{"n_mels": 40, "vocab_size": 14, "encoder_activation": "relu", "encoder_depths": [2, 5, 5], "decoder_head_dim": 16, "decoder_tie_embeddings": false, "residual_init": "scaled_by_depth", "steps": 7400}
Rows from block 8 of the audio encoder, named by matrix and row number. Rows with one number belong to one channel. Each number is 128 + 32 x the weight over its row's rms, rounded and kept within 0 to 255. All counts start at 0. Numbers have three digits each.
# convs0: first width-5 conv (encoder.blocks.8.convs.0.weight, 288x288x5), inputs 272-287, a 5 kernel for each
# convs1: second width-5 conv (encoder.blocks.8.convs.1.weight, 288x288x5, transposed), outputs 272-287, a 5 kernel for each
convs0.64:108180138125095133127109157132071229117140072106103165128168123159077069124167126100112134232127172162088123131075111138151071157125101175112079073136128084097149154134128155145121061142111010121123120110127119098082126093136098052133114237
convs1.64:106105137117104152123123137108122125126176095103119069140134089112076103201155081179180151117132155105138213078097218088101081112149139083176088085150148135124150088119077200149192101124151127133102125104135121114151154168129103154108177099
convs0.65:152121140103126108121150128111137174096167112129083092172148115131114101140119094146103095108095142152146084091108091158163096114122132143147062118146081107112097132130120105103107150230163176075129119104146164134187084138127147161101118145
convs1.65:121117160120148156068181097086127138085104162124136170135179116182131151200125137176079112049111088135140135201073174189115128125114090161096124101047132111108113145211207121148116137154087119079096172087124122145107118134118175058128137196
convs0.66:140106114133114109136116127140134125138075079142094112088085108133180193160157199091096104059138140150112095160158139164117046159156180100141230087159138116105146107085115115141161228143087085101162195158145100137070114117169150085149117070
convs1.66:138135139167165147113086123097180157162109105165122090188138126197143114074155120104136089153154154185187086134158148130111167126110087142157213154164113145096130135163121171106103103133134133134127139083128156146128107132160155135133097079
convs0.67:131095138133128127107141154147125160092103128133198159126117105081077080105102079122080176096140127168079125117155092073144109166072164159063049072143181118166152168165167117176132133125155101119128148082112201141118106103129044133119073135
convs1.67:123139148130127094094135131086129128081154153039083147124125114048081166146106105140157140192101139074084198126179088134134108130168116209147102152134118162115144110107087122104111119140146136174158120154097150110143157125141132224083127137
convs0.68:079124143116139117153120131123090096127167140066157190104147098077130108137048126156144100172176138176150135101118088099155149165155104109099117079087120130113149144088101107157112095066127132091109073152166122115145092164089081109125166109
convs1.68:148118126129128105110126137123063134093055124015155109099057164165136151117083080115155191137169108111156175173176070118146114166148127144066181132130099136122118141110149100157139151181124110095093112115094159132130140149171159068154106136
convs0.69:093093141151098096121135132125163186240113121096093100109151074122105048117097184119110108113083146092110158104138160093143127119141111129147131121131129133125119131157107161143117114196126135146178114160112089151138118127109144208151111046
convs1.69:119158142119103187106137129144138080098096083184098136146149096166062146091099087086102136161107099092128068131126125024112137149106225186042102112049118151126135129172127190112186143096149124158118104125127113127146144115132106083127089165
convs0.70:116146125082095080133116116106126135102070144174126107136143188138110148180121127145132173130163129152204105138129150183155105125185129131103184139125096121084118124095150196146153086147162147143116171158156138141139094091163093133131159083
convs1.70:135133135126139118125145137133195108138115190105150000157160105092134109160108125229105102012105113101112112124102079105125118137091104205128128137116133139131133108150134122176114112130160153140112138122159118132130142127148154097143163158
convs0.71:132088160121081136101110112102179146107149139096094171153057100152139125166090110129155109124145206137125120143110090136084172145132164126164094141124123123099130123089164156112166141113095092148153141148152116127155112126165026173239105123
convs1.71:167143120125158132126166119098157161129126076138184167151172146204178085076102136161122105128133092114133092089155147108121170122106124146207130120185115126152115128178098114117167136143162152125143162129147077154151129125116162141170083081
convs0.72:161109127159151126151111120143195152126093088048120112174122110132110156107084116100130094155117108102097167118134135157099091065098152155164156118220156122136181200150177182157122113143063160131114048095089119147126142126183112071128146179
convs1.72:161142151155127149096119144126104071105159161059109190144113152196138113080144155193118068122166171123074129094112074129155128120142124061135048107072109166153160143100087118175120174132113097108118104136109112135106093103126142107105212189
convs0.73:100122161112147101108146134087144196155141140143171143182166184133105130107114146119131127063093122172167132150175141096127112150069125059066144068151134104108142147119092192174131110096153125119145123148125110110132137173128214123125184118
convs1.73:149152116122125136185154104187104118093117074134157136063145192186206041099147165127175126139178092110125147078157079131122090192138155104097103210123098127120122139140111199151114149168170146108111141089188138134156130146133065138184105146
convs0.74:121113121132088114149109101147177165115179155146122114149082194185154182086108178144158134173167098169109125117155073169104149167128151138174180165171134142107081086103091095146100131129125061107134140213134167144123153137150143191161092157
convs1.74:121152129144146134150115137170120121115090109126104088130166201109123123068124157139165128108131122179111162194166139157107060127127115145106126015079142100113118148100106174125110111132086110095123110114115111149127095124107147154062080075
convs0.75:150167118131138112127124132085140134124130099130119135135166195164136152184143076128122089168110066126147178099127151141117150088102141128146174078087118133136151139130093154149145136066136105155145115125118108120132125128118157135135127138
convs1.75:127113140125131107198168137086113154143138211118122155119091099158157090081144162029101145133222127112160157075115151092133114094136134204171111113107109100130119138110079198095130090104108106125132134118110120102161139120157110128101151153
convs0.76:157156101122147107156142117152153117105128181101123124145092167139167088147105116152174092072069120099131131187107140110167133126167142153133164041082121111102114108119155111140127159186125200133144118083129153131118123141119135081124123142
convs1.76:130096108124157150119116136097144100135120133143185146156100168086085111158073148107172109219153104109195154187038110130103100143125120120157088116094117125141099108127080139141139146121144116131137163107103131124137116120128111136138072079
convs0.77:182119123121136100124095130160153182138147111125081170139131090091137061102162142168090139147137122128164133109126134124119068080120144189178172098127170183105084126108042149170079100162116084098101085151105165174176124104113092102109191098
convs1.77:136112181139164125097142113102165127086127099200156120183122168204144150116118131129110078096092102176103150036069125103118125142144129121146150129148127115129156123222081095123116179118127105099164083109109077154187137128149138170096035098
convs0.78:127134107118143160110086122126147108153154138117112109161116187189139150163079077095174131124144120140113139121118124102125123104086113102148115137130138135096128167144130134052169104100123197196139154123131126118088142128097046165151115073
convs1.78:144120132124117086176166161129107128151127112120178141149092167127130049114123116131107163115109050108135180108102094081107112103133211140204125085082125134086088158143091165146218157118145105091122130113085114129098120116097032138159152149
convs0.79:146145120153127132145107153149101046109079055131120100101098102099117067097174123135121101123128100173150169138119138131218149177132127138165084152179125135130116132165137160156135137118173139121139137079135183131066176184087137061131175133
convs1.79:129116131119156143129090103153177104178175153148085133155183161169144169189151114135078179099138143130092150212099133159143096151160094117147142125121112148118143093178145132168085144109136132104096087112103141119134140145118188127106109097
convs0.80:171119106128138125121172134163201181116096122089140071120163163153111056087192160033110184086107060103155080152129085108134140136131092197105155162121144137123139125125143119136118142132065129144120143175150149215120102104137146141119112091
convs1.80:140130122127096108144148097122179118124124138200165144103169116108100071112126081146066131154119147094157156161081166091134142146185148113130155105159109133112137123167117130138148114142176151092136167133130121139113122127111179124047177089
convs0.81:103099142144148120165116135132146118144120126134170134148075052095160120130134225147105090063110142175197140109153146086205146091100130127136088121165095109121136146151171086151144133143141078095119129146149146182124126089152126201090163136
convs1.81:120148100123097150117119124140100113142153156120064098075209032190143217023132058126061140161164177105190151120189123131119137130110129133155073118120093101093127111101091149070090129196130152166124098184122101173114111092175107130125115123
convs0.82:129109144193120106160097141104183072130137156127092118113131201099173098162123136100145054128150106116047094087105138111122111151102054128080027200146144166172132145110070149129159145145098143141114073095134081173111151162097117088096089029
convs1.82:114146134135150120103141107104109126153159135099185127035062078065117151131111172129125159174205123091114136084124099031097089104129107169182177099033113121120116095124101113101099131139151140161163114124084119165101117124133072128147109068
convs0.83:124102101130108165150139125144114153158135077128089126124174120151101148116141122125129110167178141146128126118130095093123034114141100148151217142034099149075099093103137179153209133095113132098110189115109092084099173115169136141142149100
convs1.83:136113150135129119154110084129098119138080142133106077078155213175108180090085087157133143178164179128185133154065045155100125100147139118111152108112120148109145123143112151149133141139199127126145154111123169123137125134163057152072131144
convs0.84:159116109128118133114114138154157112111082086148140129147122138121110129154069097157211102142133154176190115159124098159113135173091109206096134137145182194123165133195224095160048060139093105155118050124115128145149154112186070086096147141
convs1.84:143092114147153128130168145164135099147134093119175130135136104068141162097135139118112082051103136138065070143052100123123106136135127114104093112063139142136130126118135136113135224141121138067081131064144117140143168179122128125169057109
convs0.85:114086123131082121140122153124160117043105116074150165140141161112108084164240106100078156095081127110143196132094109146176118122169149095062119110099160114167158128144124165078070093113117173133110158150148167168119135098094074096119149095
convs1.85:121128119119117169136157090143125114115146162186126182124114098197085107088092072070105137117166149093161127171106175065106123139144119113136104115174144150119127141138101107135106183089123127107146119134132133145131113141102165157129154109
convs0.86:105158129103147123090110108110118127155159114072086155094173183098106124147097108191152151182156158100092161100124107154134118135088123171091083124192125126150088107132097139159104140109118071090122090124149171162150091123142248078072110087
convs1.86:112118129129131153123131162081124232198124133206122119167151113148140243143122212177147106092130113070096149142120093189112115082134153138059108139155131090093093116134116132143038115157145110125213112136130121131129128180161085124113130204
convs0.87:154118107158113134120151146115144081078149085093130137123034103129122111117109114164163138122069152137182065106146138203131136131111101117049046168048139133154122125083154157102087134120144106143146099161155133084162093091097089122122087090
convs1.87:134123128096133168152117106113159214183084121062087036173122137154130151031058155140094196097140168121117124116158064224140125152138135121116066155107153156152117105117145114136113174113124113100166124124147156166138150117140139141164077052
convs0.88:121131154088108155116125123155110104110124078163130163168123096097125014192139099193179103161100092107120099152035144130090141098121107131127074135096140154134110126041124134139136092093160164166130133141149090097152142134131110081129143183
convs1.88:134091108125082197125104128120099135152100132118186131100173218153117043092128089160085147071156199173119037135124174098124152095165128111173170153138125103106107095162099145115141112120134067084156099144161109135137104121152115096090027189
convs0.89:145157125119108100126131135100138132052177070139143095064111072176097162094139169102169129167118126106103138133168132172096120143110203164122156171159074126145101131173123151158091111121155157134125157157107158174137132147162185172170109103
convs1.89:096135101131127155087153119160115076108093110117155149155123058162086176130175076128170132106153146196105132109150107160138113122119148228088132091068115101099133102127108169142215111177145097127109151117145143105174098123142082041129152168
convs0.90:133148128105132082085112127112119206132148095110140126107193156132082196158111154162148126193166127136103114086114075118126086187112114194206178150165086068100100083170162096161155121083161142169161161159110115148160104110166088121068155102
convs1.90:112125132126118144127102133153198152105080076114131074115171144198255114111127142124180162124092094133127117078102126138132152164101121099111071096061141156108121128146123140123109130146135125130130159116117165147141161126168182143129128162
convs0.91:093121141148123126148140138139104156102143049156161077146132079137103138141133193092167086204123061206195118114154111156127189148139202150101113145142123090165141096158110145104131124142185129156145206242151166073147118111128109184113072150
convs1.91:103113105143130174175135151155106100143122127187141153126133081143126128124094104151164120179126137199107117115188130135174142142139118219157135133070142109113119105085148158137176095124142109102138145139174131130096176117164124056079122112
convs0.92:099124146104101144153164129134195100132167131118174117107115153103145172152196150121098133114165124112108106098112158045161143178138187215179074130166109120147106154062185143160163151164132118127070076116130113161149136160100074119139157061
convs1.92:143133161129121156118111105115126154187158140130073135092106173156055133167066084191149116101119154085156140101125132091136092126126113145101155107143076126104136104128095136111112121051115079075116088156135082147117133117149179209154091167
convs0.93:131083135132125159134123126153176168142154129149112149176123102147095171123070104183123070205080117154194106145136083069109197055194118132180165129096137117132068118156128151116124152086162135130145114165136171102111179082157232109116141142
convs1.93:165102141126116106131135167128117120177109131154165170098132172131068119080193088190213116152153121152147167098143127114146161123137138060200139047078104142114138136136105090147141130152113126163166079083108122135108127134137125067113111157
convs0.94:101135160089157107127104119122135157151174185188111140099109118091117155130124105143073140152115144142081059074120090172115128094133098131135113184179153171158136155154074126105090114151124183194130117121189168093112126128128114152132106148
convs1.94:132158142152137089121165126123090094123159145154107109118119111138107011068127000178095100178064135082101075163169131127124117096088125168193087129104136115144116110184107163121134120131181182112104106084129122121118124142113138091172082143
convs0.95:119171161073142115136101154063146159105189095125192171090194126107162144116150118081087072180184147131200181131093165148081091131094143228148156091097138133113175163053230166142120087036087174163164187156097152178133131163156047101049121128
convs1.95:126119142116136178082080141126117120138093152082127182165092163084143044197132144110164138043109091093077089217086175143131154121141113118163096153128147185133109118117150101155122168146133132160132154106100167142157161145131128131119100103
convs0.96:112139146077149143133105131181160101130058106112115141133159145207179140185186155096066103124083132132133090099134131118105139122096148110108162181072137161105090138133094150100049160151102098118108074110181093147151177132114110099171203123
convs1.96:144161123136110113065123129114115147095178161190098108104142057166042054141123075156181101098112095101226112134127141166088127168086078147164130116082134105103130128145143117155201177161140109131093138143141130106141139106129154139160148154
convs0.97:121146118148164115119127147119160084090141114129101110092120115079118136151092144057067115096092106142157117127142062205133120072130152083112099158149146160188088105116088148061036104111112114125140097170156143135147125167129050125117156091
convs1.97:109133135124134096134129078121126139061097093081103102119193127177154089032085135063119131165170079172146094125180128077122085146084141224094097102113141119139141135105131134144145137172115132128135117125143099141144142098172175079162139084
convs0.98:102142121111175141152126157140132084191134096159155160093119143114101111144110113158133145154135126085104141112143127141155142115184133080140159055160135099164162099114127122166119102035121141138140136146119167132156163113116094133122126098
convs1.98:147159116128132109115139135087103141139164123070190139159167142084141119117110173152136086131178098131113129145136151093182121147117106047132066146125158104172124209156134109113128153169135143143180145145166104108121132121128157145150109164
convs0.99:126154103119108150124157125145159099163101133118138121175165113095067079144211037116134146141092150081115091138151152092124143130112094134188131096048148149139113131189138161102143124160151133098120128106087165130106150094113202041152103203
convs1.99:116100135116142139119169105144138112170118107167136128160188076132101126071109144100125119143130161093133117145141088143144138112126092166107138214152125137115099115113095123169102123127113087150131128162137117160165100139111079138150150101
convs0.100:128127113091199099145143125148127171164112157161123163135172139157086147182082158134191150112076087070094188161095141145139134114113060113126105084119131121128120148098141132128101146150202075162127216111120101159108125129115162077068158119
convs1.100:128124121117142113124113100093152204162088184116088081146135085068084152065180136087089154130147143170130097149081140165164138142138164098209131094134175110150103144109167125148181123149150124143091123148183158135080137120123147126156094075
convs0.101:152142130136081103142150131104148204082136179175136124057138175202135153190116164085099073068123136118125135163138121161143113147110082182139207187204138144138159132111111097121046125101188112121204151157097133120143114153138141125106162123
convs1.101:107132131131117118121130111078100072117079130071131115187127087159197160110145129096100105111167201117089137144016121119101134143172183034152111099146127132108163150091043093113144129161131160148083141100128176120108111102098177115111147176
convs0.102:150143129102101139123113119124159175118133137103117062104105123122095078095176123102068121158171168154160167203143152103151161136119165124107102157109139149131112164093127135109082156127122093106104100128092068119162197087141140135133091118
convs1.102:107102160149142130123149159116145103098142150179150115120112098191096080125104107122154176106147010112123072135172049144118129130136085142142083130102148120170162126117153133067153160116124093141124148151111125106098074122134113157136134056
convs0.103:135113110117087153130101130138095093153109131150105104155095176141216090182152137123158100121123105154098091089178141103166068125137122136091099145112121127101143096078082116105127155155042109108081120092161120109149111123145097120163117141
convs1.103:135138101155138159120100122119154106120136129143198113101087143144136183100157144112162089122096077137201085087095166076093142106123087114121140078135107128129085141113135151165139142092145169133115115152132129133129120188126087053086077190
convs0.104:155116099132127126158156157124093111195148126135152216130054131154101086180112060109161081144108111157118154090100136116160117143129151140106114134094111077197106153118144148176102128158088188132086108104140151134073117111148074097100168118
convs1.104:178161131100115139103106141111073166105132123047124152178174175080120096174144061115127168143187140147125151111087189069165121106138119148189115200149126134128116110119186137104157109132143136145184145099157099132139074154120129119107107172
convs0.105:112099111165157105138093148110102126111167103142140152073081141101104120091082167096121155153227150062143141138147129096142144125117116125183128180135111104129130144186096148200161145057101159167105077222161134136110118139123112114138121128
convs1.105:120124087115132117118101100103153161186147158123087081138170108159170214162117106108123139174126079111114151216129086021147170120150125036050136168189137133104123105082116094148111085105094116075116116129103094146145065097138176128159130164
convs0.106:130136120120134127142129161096129101094131141120147082089147134206112217183071133164164123103147102104087145126164110122142185115134127130147141088120121102105123153125049054123130130070121075143141121090137125126120102168104135106122153147
convs1.106:111146145133144120122117124148094080139122139152151167177069056072089152084114125098139145141110131092147114091149057122127152112145152046129112085140135097133076080179072102109065127162159165155136144152119118147153115120175057053137127142
convs0.107:143128112098141141126148121138120145105103206098059109111101129178055137101206132085154181125096096121103130119173112181183118124093089101148095080128136087138121137107151195128141073118098140146170106116118181128153097073127090095128153137
convs1.107:132120119110159152109161108131138145143147119164220129163119060107111133167074078120132130078108131140166175102130123120142119132120146116138107094172146110106111083123063140155096093108121096147101137120079098136112145141121068112124054121
convs0.108:113139166122094146098170101137080157072148128108096118180141081122105086096118210120130111117123191176140100136016138115130070117151093133157173109216153117093174157096127189107118089122148142093131091168148076092161106171165089125170178087
convs1.108:119134131143116106169126145117077134055121084148097120086131133255167090130119094135143143146115161119162091132207132164113116154136106087086071139106145146148119167080133150157123097145149143092138113125090130094099112101133079000098178100
convs0.109:134118145128121106149152145131172087099194185128134145137146108119101175167137155110128190049187170089137107142088146092157131089092158116120142206158130156132166096121095113158167170122164128102117113180096166091104106131102132137068128132
convs1.109:110107110114137121148154145086147114169077212146152103192184160139152160059081158151121130181154127101176136077058152101105096156129119109190156093088117128142155130136201141112126113135111102136132110172134152128147115115121153125096121129
convs0.110:119107140134124128121096162099148154171136151071124131112170087129081124042025102074122217076167114089042143114183113149109142129155107104115158154117135107119107113164219201104091187108124098137141092118029113092138149129136146115143136164
convs1.110:129160138114129139140146114123166090098058144043208130102063089144080088158085157087123165148111143107117093115130112095137130119154146091089085081161095102159108156188089092095118172172075133146109081096166139162109120156116024107142117167
convs0.111:139131101126120130138111118129091117123156159129097093150109095148099194126120116128103157193157116081119131172158108169096096106131128112118120150061143150136088122216152147085039107094094142141090122103043142099138160140125226088154111162
convs1.111:146155120151120108115148098118094131109151119214117142175119085103102170173106160074156147177126135151139060094167147129085115107113140140101169150073130138114131100072100088137188097116125065175124150191106157117095166125125189134106160176
convs0.112:125101120116106141146084143117177205145092145105128121189147125134170090177153158134104108134159112129047133137164086165104179131115140153162142190061142117161134166164166146115154137090145116189172175130097133144148091136120081092086068103
convs1.112:109128106134118111129122120134098126109104137086078114164203144061230145114107152134136109214166142144080135147098103096150138145110131162089113112071126138171143111108144122112139093128171130139109120132136088092115138122103116123095181160
convs0.113:145116124157120135161146136149133140148143116165183160142105046112098121049078145148145176124123097147215122151075119151134097114125100054136136179158079183135120127149123155201102117139153208155152126092127148126113125124121152113113135115
convs1.113:104104162111102116113096154182118111126144100087029047124114126135108129090079067158115099111105157179059113111087091124123115091069151048093130139127134160148175173152099113118119104094153112078108169136117150136155162166097197200131133169
convs0.114:158116119125132095112121143095103102108099128125091122149122128062157105177174145061111142119060111063161139102149159174125168085123123071184102069152153102130119138150102117145114074131056178075133176116121094117201136083116186119182121132
convs1.114:106125106117119131110155144128114134145154124109156155133117074128109000193155121114148084089084089091135079133140110093146135126186145179106141177108112155130116128146075181121179131135109091122121117114094134079132134146117116141138089071
convs0.115:121134136164095115130131123126106218163111141203165107089202145124106127153121101173103159066153155117137133091108165121093040105145097203154037055140098155123132104112181142142083179156139142118144094132149107115103093085124184161146155024
convs1.115:145167118161124100153156115146143141115155145146121106166185157159219185122131158167153123141037203146099079147110107143158170130121163180139092112083148127163175112123114129140114133105116158119142134159128136132123141150125139139145088124
convs0.116:114133130089138133103123095117089152112170196122127108089072106164164104123155169152086087169208165135151080149073137130059150167137117140121154204112149122105108125135132122147116123104132133132118120051081106178131101130145132123103148094
convs1.116:134142153161139175122082164115133088127137050205133109127153104142133031184117049119118105052082135156154178195121132175107104139148160096095116111092123136113131148114125112171090149131097093116114157099162121139133138156127177167083063156
convs0.117:146124144121130130104087152092111163118216125085132145138101092086081103087138145168082120178070158114103071149099173132169173116154150136070005128065066100079108147106105151155132065147091131132153124090123079128110123050136103114132157138
convs1.117:111150156155126150132140163144132176091119124145092133166128242184236098226161126170140171137153122126205099146092168066135100138089154119215121139132120109111107140133169176100108142142123099143108167143114162146117148126109165160198040151
convs0.118:092108153132111130125129141149137139137120136109151147128164085147171163156160122178104122176079101092145148121109129133096207133165130118122086147118159131137094144176128129164127128103069109115140101179138167131066080152085184058174116136
convs1.118:100131137140114137129115114113182125128092133158144062145108117016135135161106142122133092136121127098117056117095138097118146163158108198093111099135085169157143153145074112123121151143082122131138128073107096111099118148150171103103124169
convs0.119:123144107153140140123129147136187146181126082100158108110162157125131100019137118135138107076101123190128145155081161122087103166128078140135078122146163179134171120141135096175158145151110112119087068118130175100096096109125147042055179188
convs1.119:112126144130094069135130159122150128191183130179181143122136127158148084118140209124109130183112123131082172179168127099091098118165169102083142113145151140141113096135078099108110138142136118143111088128116149110100114141137128121150083162
convs0.120:123108132104132136112138152129120179067141144080110107139113082163149114096142129109108105130141126150186164151117142141131079126146151056111107128131154138147164108152172176202144072166113162161149145132154097126136133140153185120115094066
convs1.120:113116108163136169138096118082122086080158151166141119138147072148182083162107145112129114164090126128145074106123058079118096181121127138119098121066125143127154121148156094123150131166085119150105107125134120108100155149151187133164136077
convs0.121:148106155085137101150123100115127061075167090107110096109220128121125133138064145209158216145127120075089097103148094064124135206116128174032129073089102176171099173080159107073152149130027094080123082127165096121112093141171132183124136163
convs1.121:117125131132113121177100112183144157135119137142148101057119125140172089129092174138116122100130151138139142122209121103133094152099150212076067085113127136143108148091164124167127142141170185152104165108135163102139120125115146055152097133
convs0.122:124121136127113143130145108123143089097143095077140072156187082090072083130155145095195244107146184098057095139133151117119063114149121166154092105082081102111096117168074111104124181146084088114142131084112113132146154176179197122095096176
convs1.122:143110115122123106129118086137094133119090112163136180158069182175180183130103104096084131166154078154186083145082146089192149110110118125112077107036150136121121117105089153119091118124165159129122116120106135160112116130150097153095140145
convs0.123:121109141131161112137142139105132053108101108120154143148230105069130123155141088240163145156119147140124139110142111080157227119137118172139130134081152118146132111089142130109135141129123102123091090091137180113160125127131149161192162163
convs1.123:119134118145138145155150088142120159143132134138111000084094177122106163110136201162120145117101087122167143082104075161106145136096141159064090146074074110105133110148131132138091070156122106122127128151101111140127129133130184150181160100
convs0.124:134140104150136109148139159128145119146147142118164148136085165137146101151200104121116090147046097184134087152105173080166160078138093153142083109108108154097103114130134088108155135153175186200086132123119185153133121147115119152150171091
convs1.124:114138131120107152112155070098079117095115090136109177138129118181113162102131085108114160141179171130178078153087119068069080159104082115146131108126128135119152165134083125113139123098142108106115125123133096099150122116100126138085066082
convs0.125:136115094110143134132143139126152058133094148156143164135184155118163110112124133122128163146173142130140163120173150126165069113162112096148120198167088099106130118115115116136067135102146165142109137165103124158128103164131081073102135162
convs1.125:144142131132113131166104152108130114101089114112155034143183125120102173132133114139130091198218179193199092121142072125168131110128131018111128116078146149134122156098115109123158107100136106122126122138137116168155124130145216069147096133
convs0.126:127118123131142135099120131176189147185133139166112109111060201188109120137133171147116170092131142090165113076162157119084119156095161176135206214136142111180140159189125070121136128126130219097139113135138077094125059143115139173134120096
convs1.126:131157129109134087080142149137148078120111078152081130114117096141153156012127161133153113150109089099171124166140090122144092110134151093167121124158142125162152128130131154151161141150141111100128131136122124122131119140150116097108134107
convs0.127:122133165162130128154118110158092063099114071095097121102109112147136085150109180201171093094124059129157171068099152120161210176156145126138108163098124163133095141144122074127152150095098081123140074086138150157193078156062138112171211071
convs1.127:100123120139126110137140098137155146174124172133112095140073141168110173112158152194125119119153149112086134037123150147128131117143115141149142188146106128122108146147070112108156086119119110104111127119109150107114115125136180175103105116
convs0.128:143129101120153124138118153141117180108111127160119075132077109098158175112155150094136230139115157164118123109156115105075151170183168067108185112145123153123126115107124101145123148162135085121127116159115169150139093168132149133128095156
convs1.128:110114108114174147126113141101149141139175124058111144095093035156141131146190105168130089017105044136049137058105127125092191174145136084097116118194107119130137136117154121179127119130155116102124146134114127127171137135117164117183162126
convs0.129:153137129125087131116091126140114138147140097138164150137121136139113142131114096087205117147073121134113151123163110125098128154118156125130108158108109104140057110243129152104180116103149108086124085127161143099099198058146099083101190117
convs1.129:110128112121126131134146116113119168079093069191113177183110058065124160222152165138084155057144165164103184132068164223134106117064133080168191192196096158129141139144114148148168101101105141093120151106125129097138161135108091220098096156
convs0.130:152104098143149120146127129089114145125146066140164078153132156091157146141163164061095090133116127173068129082095149138199112160163181025081120143202172119118138119068138175129073116139138107000153162110136099136129171141137130120113126152
convs1.130:105089103133115134129133074119135160115162103081101145124143087176144178201094131127111075064201141155181155156079093168144119136077136144186156173075134138121134137097143194136184129082174133139083109143083199150170124110144105152143073122
convs0.131:158132133157110152149107107129093125121102088140134137184154154110144092121143151151197076198148125118097099146130121166086113134140095132151159214098154124134137151114087119106078145131071150205090097127156175163129172107115152127125127154
convs1.131:155123102177119126111144056132121109109172124132103069043122084135099141096207164181122130191207103160185207146160177027081101143150114152086157124097113087137117130120137152160123051125121093088158094114134090130102113157140212100136099160
convs0.132:123125088112110135141166133163114190113110097159130137164197167120142120142131163106153133078109128147141079140133099088171137124072199146113140138148101176130111170072111097111104144084172102143153160080113073140091107119120079138051154149
convs1.132:143132121119110134136116135104137091158117108159119102173163065090069063117096154137112138136150128122105159104112152100107125110089115048105077136112134130145158128212193158122152171112141112112152128118159109129136132149143107117156165164
convs0.133:118105159132105119134107108137122135118150078154117107164134095109179086149125136121159127062148147115098068180136145140108126148157129095139115050113100193127162148111178182140134168126083129138063092169132173135129113135149131133187180085
convs1.133:107139130116151123114120099151146146165148078186080038122109068139204181085145057071134130039045102102123096152137090138087120180172129127078126171111142122153137118127168137154159142070090136103123125101154106100154116156115151121179147125
convs0.134:154126102139156160138132166117108136094066128144131096122183027193116093122146178126092130169065157112103140113121110121187169153103140160085111156122121110166130166143125171150184127086184105124143143105156127116135149132126091166058068193
convs1.134:130139129124142148131133132128145140146140130084108137164114173152192190175171207117102174115127130107158071148084192101126130123115132090139094099088127120142126119113140126140097160175114124117121129134110122130120072136098106155204136078
convs0.135:149130127138171101115114133114094122096145118113143139107175090101139107125067173145090079160207112153123144084162128178069133168170155109117138181114120106107156096123122082182169130094119130173127127073100121126148153153138145200145090097
convs1.135:104126140103130139169102124139123168159182158140111121167104208104079149148116147149121166086027094095095121162123121204135154150108135147080119090055153116115138108182114068144155134118082100171117146078125170125125104092186150144127050119
convs0.136:110142128147136099131115127126115153135158082146179165061114067091109147132121145114171114149123182166067154119135103141084098169179122183119103096109089129112142084158136158111148182187134120093131132128129094163133138125168164102153091136
convs1.136:118121124126137140121126106123127106107145138132120064132178095100241161160051047169140090124166115079149088121155124169126173115103132106139102072124100127112102114129117147103092151114135117152135140163118132147088149160154014117097117140
convs0.137:097128133113119126139100133138143126134152131139144083127142092104165137154116134172055162167206122182119156191190117124084078101139144147128109077094128092072141128146131166149122144098078148160171142113130124131110144123137170093097101150
convs1.137:108111118103097118148118137124219147159101151177177131128029091128133100086087156095073119103029169097175060148106135135123119168143127065136136200070096086160140122137138061121080135125137073110088076072139101151109129137124072198167185158
convs0.138:169091146146136141098169122141152204096115101146143183163106057088125152046155145185152174065122126081151132138121100125169126136169161082103152128089142155130093152112109096105112088132158150152127122105235166126191146107136143140129172176
convs1.138:086106141120127097119130106146137105098148170197087123135140180171113133188131112135176109163142146166113141168119136076136120107110146091067094098051133132113144137144110088079053131095106108101132148112124105144089126126119096124071112169
convs0.139:136134165125073144121133137152088115125033126144151176153215100122162140174177171138118212152187112124108110103186087138125121105175127091112114145127096146092133133183133128113099134100119126139166104115093112148083070107114117094124118105
convs1.139:121109090144132121108162132098186149149171121074128082136148090168174088116103063083091098118111151098170164106123178102102075106087121070111146086172111118147123132201119171150102134132084109115114130111136139129118131124150071200139210136
convs0.140:171121121153086135112090117136102113106083174109150140072138085070162044185131149117103167115113141119116206134101149135154091132078126196109216135186188120128114132125143111138130127101069142116167122101144101126150159115132074128136099147
convs1.140:111154104157119126135128135118150140173112132109109152103113136198111143115149047135075150049133184120081107096122184139122063136102144105116201117106135144137107139110001113153156151123099113160121140121149161160125127109093051161121095128
convs0.141:123150159105118139114127114137104138119127088097083129098098130201134027105111206229158194046145124077070096159070141100159228120172210187078134103074114113153073105031090135104084129104094188151143109103150151154132085084124136133084178203
convs1.141:139134136160127114131131136136124100144139111118085119124108144038130220181166196204074082186154195124149180041079084112131124124139152142120062191175147158108157124169105140131161139117092092104142128151138152081097105138111255125141166110
convs0.142:115128119106173109134123125105139063123141129151137087152139159112206139096208163107101113053083093109133153076126121148141168185150160185155123151158140101130140121157135159099111145125126101174107125103108147135139126135113137150164110111
convs1.142:106122106132137127136139082112098140106194173192111091101132120115209119137165148173165166210143158139183142127136088078132145160126109132134080106092093156134113144129091162160129107147134153118144102138135129106093148141119079129137116100
convs0.143:147140173093131132115126111115133196174158151194138119129112183201101130096182225112083147128126100124142119072128148129159062160094141169068144161150102132164138147038163117143170129101141124195100112079136147141143147099120122139186192122
convs1.143:146129129144124092150124154152091088154145103181158171120155060113119102088067187159210091108100146196165177131152155170114157125198114110109114126089095116128137152130152125095120135125148144152133121157124115124114116149123147166126101090